{"model": "audio frame classifier", "dataset": "tunes sung on syllables by a formant synthesiser", "train_examples": 39062, "gain_aug_db": 10, "noise_aug": 0.01, "n_mels": 64, "hop_length": 160, "input": "log_mel", "spec_augment": false, "win_length": 512, "num_classes": 63, "output_stride": 2, "arch": "crnn", "norm": "layernorm", "hidden_act": "hardswish", "depths": [1, 1, 1], "kernel_size": 5, "stem": "single", "widths": [192, 192, 192], "rnn_width": 96, "rnn": "lstm", "bidirectional": true, "rnn_residual": false, "rnn_layers": 5, "label_smoothing": 0.05, "optimizer": "muon", "muon_scale": "original", "learning_rate": 0.034, "momentum": 0.95, "nesterov": true, "orthogonalizer": "newton_schulz_5", "adamw_lr_other_params": 0.0024, "max_steps": 2200, "batch_size": 64, "epochs": 3.6, "lr_schedule": "cosine", "final_lr_fraction": 0.01, "warmup_steps": 220, "weight_decay": 0.1, "adamw_weight_decay_other_params": 0.05}
Rows from block 2 of a small audio frame classifier, named by matrix and row number. Each number is 128 + 24 x the weight over its row's rms, rounded and kept within 0 to 255. All counts start at 0. Numbers have three digits each. After the name is the row's rms in percent of the matrix's.
After each channel's rows are labels from the 100 clips, of 14976, where the channel reaches its highest value: "peak on" is the class under the peak. Only what is clearly more common there than usual is listed. The data: tunes sung on syllables by a formant synthesiser.
# conv: width-5 conv (model.blocks.2.conv.weight, 192x192x5, each kernel summed), inputs 0-95

conv.22 131:116126120079160142123109107142129076131140107110105134138139158145151117127111102127136117118132107129086131150093123133104088131120147105108104144097122141149127119133128106140115128138055121148112117139124155117143108104108120140101130107135115124120114126154141152117145136126154120094
peak on: /ɑ/

conv.25 126:144133108128062166123127122112098076114152107166136120119116149101137131144101130115089126076112111102141108189103132140107133158125102114148126112160104118146119131122124125156107107147147128134142132159062168121131131132117138127138134127111123125115181134136123121126171109124125144211
peak on: /æ/

conv.58 104:142142094158142118085104122126151151128170132166104105135103100097108154146119130126135129108131140127174142082115147118132111090130101131104056133125110126051114104120124140085133132114125111096122168120128122156112122173169123178171133145151111129126086116096125117144111140118105129109
peak on: /ʃ/; /e/

conv.172 082:119119123143111152188147113148098093119123117109136145094125127106137111132125138116157146095120097115135107162126132124115124126125130116101158114064120126170127119138147145110113144105136158119102107145143123115134134112130140114085110142088157125124070165195117192126156137176144104149
peak on: /b/; /u/

conv.156 096:144142183150189120167100109159107113140153143138121130122102136132117121122144182126146109179149128147142139160122131120117160120175123097125110118156138134117148110156096118168079129156183121183117126118151151152130155149135131127123127122181139126111180134103135086140121129114158167095
peak on: /u/

conv.170 096:135125169186123130095142131171153125130105115134125136117137166120136105134151104138162108163142125129130086102107156099126081109133086164131102092119115111140136123128132112131132111136142115099116129125149116082115158129115104128125112168159116143113090096098064183124133112121121107084
peak on: /ɑ/

conv.136 091:145130128140086133143148114129081114156111131108145143162121108108130135122144072134142134100130157145145107161135126152125133163111131120181129145147139127141140093161129123122097099117142168080133104135118174166144108097105107143090121109177149120120084084111094139114123135146146150093
peak on: /æ/

conv.186 102:133123096113118120132122172104131153124142164134141116132129124163132127142099124133132120104151190151134122083116127102143160156170095109120148123114139126085137098132118131091159161131119129132150164099120117129163160110112151144091134112135119133116147150113135140139067133124107116123
peak on: /o/

conv.48 093:142141154147106132158125137094140098102121126116111112145134126138128148110155114123131103074098151125139089139139140124132146108122113113090108125153115119154106132137137103079139125153111144181135108115080151103108145141127120086125114105173114127103120113138120142142082135163088106133
peak on: /ʃ/

conv.85 125:096137075124173161005096119123115103149131114175107126125137106143148125132124123124102141158124117126118125132130116143120114127092145119112156119093129124116131113131123121152137129129201107112138112129134123140130130097135131113151131126114121129129152094091130055123149124096124121088
peak on: /u/

conv.0 107:111103169123149162100136157167106105147127133119116129136111125119150144130111105133130087115156134107127073124118116130144146127100088145114161091154132108150130145178138102130147119102111113097134118124120106095146134160101141118126126154122138148130091097122137109123098135107094130202
peak on: /æ/

conv.81 080:106115091129192121170102132073145161131109111137083144111114097163118103140160156138113105103141109130133142135123124139137168141101145136169131135159152105125122133162129118167163138132145121125140131162120075103129162168143173110120141119108157132124091145159115095129154152177127153171
peak on: /t/; /d/

conv.92 088:125148112135072119159107111128131099130108103129157149110110108111122121112036149129109121136127107138137119112110138112133142118124140113158135155067134128143126099087131148086127135104170145164083118116127110127131143121178118122115137090065125119141159102127103157120154112115098133150
peak on: /ʃ/

conv.168 086:148129151133142090098158125137129145138182139138151130157169138117118130131144071115142099121102147131112121174082130150137120132102117084142140091118153145120117155115125134114133129131151070137150121136143121154140176155132141117122133169132092118121211120139116158130133110109081115093
peak on: /u/

conv.89 092:142108117121145121160158096157093156133126131085150132137100102114143135110107098116091165112119130150162142128147123133109115119096169175112102116162127140107131138125128140090097135120173110096111111126155127118110141132124122144094128119115097121122150147083124149122103106109139132104
peak on: /d/; /t/

conv.78 100:123117099164116082119113152093155125164104127114108121132196138141141124122082148128135112130135093102133075067128126146122105123117129087115145151163137094152119174137149140115132144124175112122110124131097122184127094112076128143089125163121144145129156129127131171106144171112116124098
peak on: /n/; /m/

conv.173 096:103125143094137129173127107130149155118120109101105116110097105141114111115092126120095104157107095098139142146081126138111144135129153118144160140121138134116143124135135115160130133110145144152122129117129131117155178133119128154127123145123144119124122153110142117129051132149166182153
peak on: /i/; /u/

conv.155 094:152104088094154093089095108139103141109133150189131089141164137157136119130127096138129129125134179107114144110123128121147107123149182119102103108141168144107097149120130123121141111108122133114131126134143118120167160112111108143158160094139125133154143146089165113117092128144084131111
peak on: /ʃ/

conv.134 100:123149087078098141126143111104172088116162118116126142133170141134138136130159120138130139115127127106152132113090131170152094132132121148107136118133165144170119111132139142154145144124096168057121139129136105142122164125127138114147135165148122146144163125111122143160103110124160098116
peak on: /t/

conv.34 117:137150100152198143121134159134102152136143111175126129154117128126124129138146142135121103141123146124121092105143145131146112144106115109126151102074134138127136138151132150117168115113156098106162122142163111097144128117137133163120131141156124131140145116130140097131126120130161145122
peak on: /u/

conv.46 087:124100132145109099120117116091086160116109084197106100122152139134153127131174137120135127111108090154125127126129102135126152101095070144156144138147134109156123071127107144121113099152112127122130097125096121138122151138136112098097117125096097128119115126125094104147087141099140105131
peak on: /n/

conv.28 107:141135138095168090157107076125067121129162124106125122120104146126140114128115171126180076123130113113121147138120134124130127168116162175114112102138093114099121111139130120106102109117096144127127107145081114139133102134116125143115120121137138138136125125106158105147160128113123139150
peak on: /ɑ/

conv.153 081:124183104169151143126148135170069148124111112143123129110157123131126127100156152135138112161127125126170154185115129136128135152078132144121069102104132127066133107138137123125154113115145173143139118120112176104159137101129136097119113138174128130131119088096136093143113106134164117121
peak on: /m/; /l/

conv.127 085:146142177134117159102152139135097119116149136183121138154151166140126149140125141110109123051138138126113125070097132133127144115139136138085187135150100100164123099094095150129144126133147131125138127105105140113109119128124105139168106114115104135135110126182101128125095127114136155099
peak on: /u/

conv.132 100:111084140143164081158131127117113129138122125154086106139133100124107101143110092113143086111140152113103111168126136111118101102108153102140097176141139125108116129108105145146131117115092128101133141131110154121080104155103139159112117123128144142131103163114110124125108144092143091128
peak on: /ɑ/

conv.66 095:131156144116131155115126141190141136135115101139142142080105152129118104109141146127135102092121090156104131113085125107114182080173158102131122135175113140142143112107114122129111124167097097139126123112118185169122175133151145130142118142097155111152127111164115112116135106094138124143
peak on: silence

conv.104 102:135121083158125091132071119177124112121147139139141140112132136117118115117130119128153131154116138133148079153098131131139172151125077155157135116150116146154152131118132131144119146174106143182132154131168095152135180094076105124111138157115145156123165116124135073107136120136133142095
peak on: /ɑ/

conv.184 100:133085121149147140184091128140126118124135130121120117110112098125112129152126112127147143128113135124109118135114145105151111121173124118171082136102099134146091131115111134141110117183085111139132137131115129110110117161150134137160135124153121120137197141098105113123182111176120110154
peak on: /ɑ/

conv.99 098:132136109156126111188094127146178140132136131154136158087155152116111125133100102124118193118117116130106107129149129101151137098135116130162157097102126112098139157123124125138159127139151098107159145138116087131106118154108127142136128138138134117134067083140088102124134171108142114134
peak on: /u/

conv.177 122:145082135136134128136130159106078173153139088152125138132119116132144117131093142118131090119107119137081129104071137145112121146119129114100117094126107136126116144151131138156111139110098141142151141139069098134106112118109126169111140123116111129132135159118141115114120118129118151199
peak on: /æ/

conv.44 097:115153181122147137177132140181116142111113114107114160111100115116150127148117166130183198115133112128138097103146128115114119082148143142118154128085108121153156091131128080150116140151090078134129121139175096144136151123146133160140123126144141114114088143163119158127136111126104158112
peak on: /o/

conv.33 100:110077131149140122147161126090126120113171134151144148138149143118109152116165128125175152082120126101078095192131156131104102128085123146103103117150140157157126091116113143146128134120107091101106126135160103134124165125144094118137121115112131125122131118138130113129140126161167158105
peak on: /ʃ/

conv.138 098:111107126093106154126127148063111126116100125172167146115145100107138125129143115133108142134127121135082130087148118116132108098144135119161146134129119133142131126132140139131125128116134150107125116142129114150155103112111106097146136126180103128145137143035163093118178137153110131164
peak on: /m/; /l/

conv.176 104:142129088151176111103165086119122117109109147169114113123141122125112167121146169099130122101123173126154138159041113141108115177118128134111177122170135123165151136145139101109127132132074128165148142135109124119103180155113134099125128201126130115126177119118160132115094142133124178117
peak on: /ʃ/

conv.19 095:110142115075165123140145110134104111120131131137118094134136133126138129149136175118075140147123156123104101105116128129136105158119148143123134164119130127155118124085117130163107116131168125135153121120160124158098132156149152109154112163117112143153148188172132116135105150178078112111
peak on: silence

conv.151 114:111133110116127121128109125172121135134153136151120142129091115110134104139101148118138134123130132140159137076074125153135128121087107141110151077114118106132131164134137114137150143124083139085124140121128140120114112116105130119120133158154130135130154118131140161127123115129161153193
peak on: /æ/

conv.144 102:109162108094134148158159092125148123130130117094137173152080186128121108140112135137169161125139074133130130115133145110122148045135084120129101103107116131097150112146122140170112135116127102134128137131118112154131147100103121154115115105169139118113145136115114136127130140146142130118
peak on: /l/

conv.97 115:136137121109172128141104156153125118119148162137107132136123085133144126157166135137130150130148117125125182137111148118148087136180100120116107146130125159140143130144143142152118142111154108154109134108146097115134095135121138130116127137080097144130126141155133128139139138172124104196
peak on: /æ/

conv.167 108:113153132120109132101146121145084162105137155080134142159158112154103116141107120133125145124148143108102140124150121135134145146099130113159113158124165163128110146127114130149121110122101170105132166096083108125118074083101149151105146116102126120132102095101140094124136155134099071089
peak on: /æ/

conv.74 107:134115150108142143089139176134101160143195123086154144178146137101145147136142136125137147086113153103099113167133127155122115120147070131150149111084150129118122111126137110113114135116144097168135116111154088139138136144141138141116126117112115132132154176136124125121134134146185123119
peak on: /ɑ/; /u/

conv.53 095:129136099162043121091131123134132148115149133172126148121129186115124154112169104128151134120129139098083151115122120126117091108130134104191133115128137116107131161114117150142089118153082123190118130119133149124126121153117119100154117152108114135129137105139137210125113108141135139130
peak on: /e/

conv.67 097:098103104173066149123132129111136123116145133129161116132156162138108140142154151138114120117147139089147147130162126130117107191111139143118160133109162125134131160127136119148177133115171110084126137117174104147152126098121135105100118159124152135120156087137188118110136169141137149163
peak on: /u/

conv.96 104:136125137176175161141138127135161126115097139168140105121124099116117094139144154117182138135139132161126097142116120115154118067149097112108159144144097114137124126122123108089156134111141084118111150129121117137115095122146109147129125136170169127136105154097161110121136123137129116185
peak on: /u/

conv.139 090:154112103166123189116135141092137108125157111079139164117118123145107096108152155130193121124105101080133142146144148123128104101171150132159130157159123141120105086125115122133154113125110129149135113124153119097128145166083085127133131135116130135102089122152158142114132112154118163106
peak on: /u/

conv.79 093:133142119143157147137122088175125092128132095118166144115106152109127148120156123125077156137110117129145119146146138134120135155143146108164112153147129125126143128129103097114118120161140113171152136137159119210127175113161122118136138171176112116114169135147115136119072114065125113087
peak on: /b/

conv.76 084:130117205091141136186161112164125108130125149108140161116138084137140135126150058144115125141122099124137162152135137138121116127148150125147103137141125138114129180130133155100150142126162139108113120141097177129182106088128123122130128121068143141141117135129136154135163135111112139152
peak on: /d/

conv.129 116:119103060117148108146129141119091136117127136130132132122144113149123136115108133136133127155169106135145132138091125112127114138158125131099163173105113144159141096154133112146098142150099120058101135098087099119113098153152145159118118140136114131128112137067134140134099140122093104193
peak on: /æ/

conv.95 102:141107082121155090080133148109162086127114145133143115132096113165145113102185117130080162198130134130135142127135136086150151093111152115124129141139108124140129127128140144085156117111135133094128108138148115154114154094128142128091120144101133134135131125144148205099134110179152128106
peak on: /e/

conv.189 090:114148128160124138071134141073178107144151081089143150125136135106112133127186109111139150089118130148113141085112134142128131141095121117082108117090121120146137162135130136109131108108118135146146137128145161138135133129151125091122129148143147112108159143109113115179107111141097135128
peak on: silence

conv.187 102:119153147081137162136129136150150086112150127142153159109115126138133156135100109116168128147143103139088101101119139104126096100124141105139122133124133111140118138123111093099096139137107079155096121106179127152126095104118107141119140113147143128142090096093109119136122149103154101165
peak on: /o/; /u/

conv.1 092:112150126155119122136149150129175147122128119116145124104127199121127100113122097108063135127114121123133140154090122115143139123167121136158114173187124149114122118126128105147143144106079167150158124122125129128156134129140165130123115145078137103138142159154108096109114136113143119104
peak on: silence; /b/

conv.165 108:147110147106135113160129118131092155144120123081097160147154104164147146109137150126145139096119150138119134149129125148136122180098203132157143132127150131143125139136138123136183146111157155155159141143116131187125105126129118139120135118112083133126133105139170092132139138107099136147
peak on: /m/

conv.185 091:143146128091191229090159125060124110125105085126140164107121104117141138119159158120088172168110115150143124136129126143098143109114134132102098132114122088149130153125121148094132113119111132058129122130118103132100154128118117118133144061180098117123176138141147092171111114150124174131
peak on: /t/

conv.94 109:120123121121103105120162111154104125158150124111135143157142108122123109131077112121122124089134149164110101120101144135143123177075124150134141096107138173153130137147123134145127129130159153142116123133140119104130090193109159125099135115126108133142130140113124114120127140110144107183
peak on: /æ/

conv.171 109:139130124101112106147081100180175151113128112112114139118092124100119124131145105113143137136115119151110098159115132114124143118150125121103080155122102132137099142102113141153088116114132138156118105125143193097101175135130126125133120088120136110129146110075092125127145100097075104099
peak on: /ʃ/

conv.13 117:141119171098104119104077104145096125125140137120145120112106132112138168113080103121099133189145106096082123154136131111121131143147068110148118170127114123124148126121109139175129134140149138193129125121067096115123105118165128127156132131145128135150126175123112157134117127121127099148
peak on: /ɑ/

conv.135 093:114156126102142101096116127104172147125120146049106152135137143128128071140139071131136200133135100136135127155125145146137100075146176137098129147123126145128122116095151125124156137124119137119112109115122125129139107152131124138129102125181140119107122121103140146140144135160115094126
peak on: /ɑ/

conv.111 096:115114106170139113158124105124160083111151116146128119120134102114162178122135126106096098108117113168186106147080111144101160113164110119124105153149121149135140154133149123132095133116138141099122095119095134161116146144110124136126126142114108097139098113111169145121086137116084113137
peak on: /i/; /e/

conv.39 105:130130144139129094106132109137078126099124136115104141147157148117144141134157121128115126129135163118143128122145152117145126151071123129124115092127137143093126084159138142137141104122128099088121138128142103101120122084131121127104114189093103134122101133129164169126162088137138141077
peak on: /ɑ/; /b/

conv.16 121:119106126087088122113120107132143145101182180149150156128162118135119086146122118145063105120121147113116103134098149134131123160128091160069148110118116157133142152118139136153105133131083142072149133113145090102158097130113141108140130128131108135138131167122134124132102117121106147098
peak on: /ɑ/

conv.108 091:122147129201172186168156123149127151162135137105108130144123168118138157132119119107160151126090113143108121149130132136125155147147117138149123186136123105121162110124124092153147114136131132151119106133090115150123098150106141117134127123141139118146142117101116140147150147102184138100
peak on: /n/; /m/

conv.157 112:125113122118111128101116121132127124124167149132130109104128108139134123124156123124152129208102121134101171139123131139143174130100103119170099120083126109129125162132138144111146135124150153087119142148201139144123152167149103120148137108144124142146120126189127122144114118139135128128
peak on: /e/

conv.140 094:100149162090178144100088126141157123118146117097149140138137145096137145162122074148134110118138119137111128105117135141126130161111097097097154114083126122126111126137148094115113110132145109094106116123130122119184103128135108164117140099109095109141132153120131102140133132082175075114
peak on: /ɑ/

conv.152 094:113129127097105160093087116121163110144118136111141138109130136133152122120102146115168153153113115096087171108126106116146123126118141121121066138127119123131123112137110112148136113180126114118128130132165173110141178161117136121149122183151165112125174112137161122141156152127108143166
peak on: /l/

conv.146 097:150126130112121122129104097141188179080147108121147095106105117135090118142132107112125100151116141126131140139147141112127126146095145166080131130156102108080131080091118128088142110149106107095137174104162164130114160128127108095151132141099086139135080118134113158138134115110142131083
peak on: /d/

conv.121 108:117083107120088126046227123198154159141121125160146110139149093131111154121066118136154122112141118132123127095133125126112120128139108132140099140122147131170119118105143135123116088102159124134114103127100117128120101112132115124101121119147174117116147125154164150120108129112128145096
peak on: /u/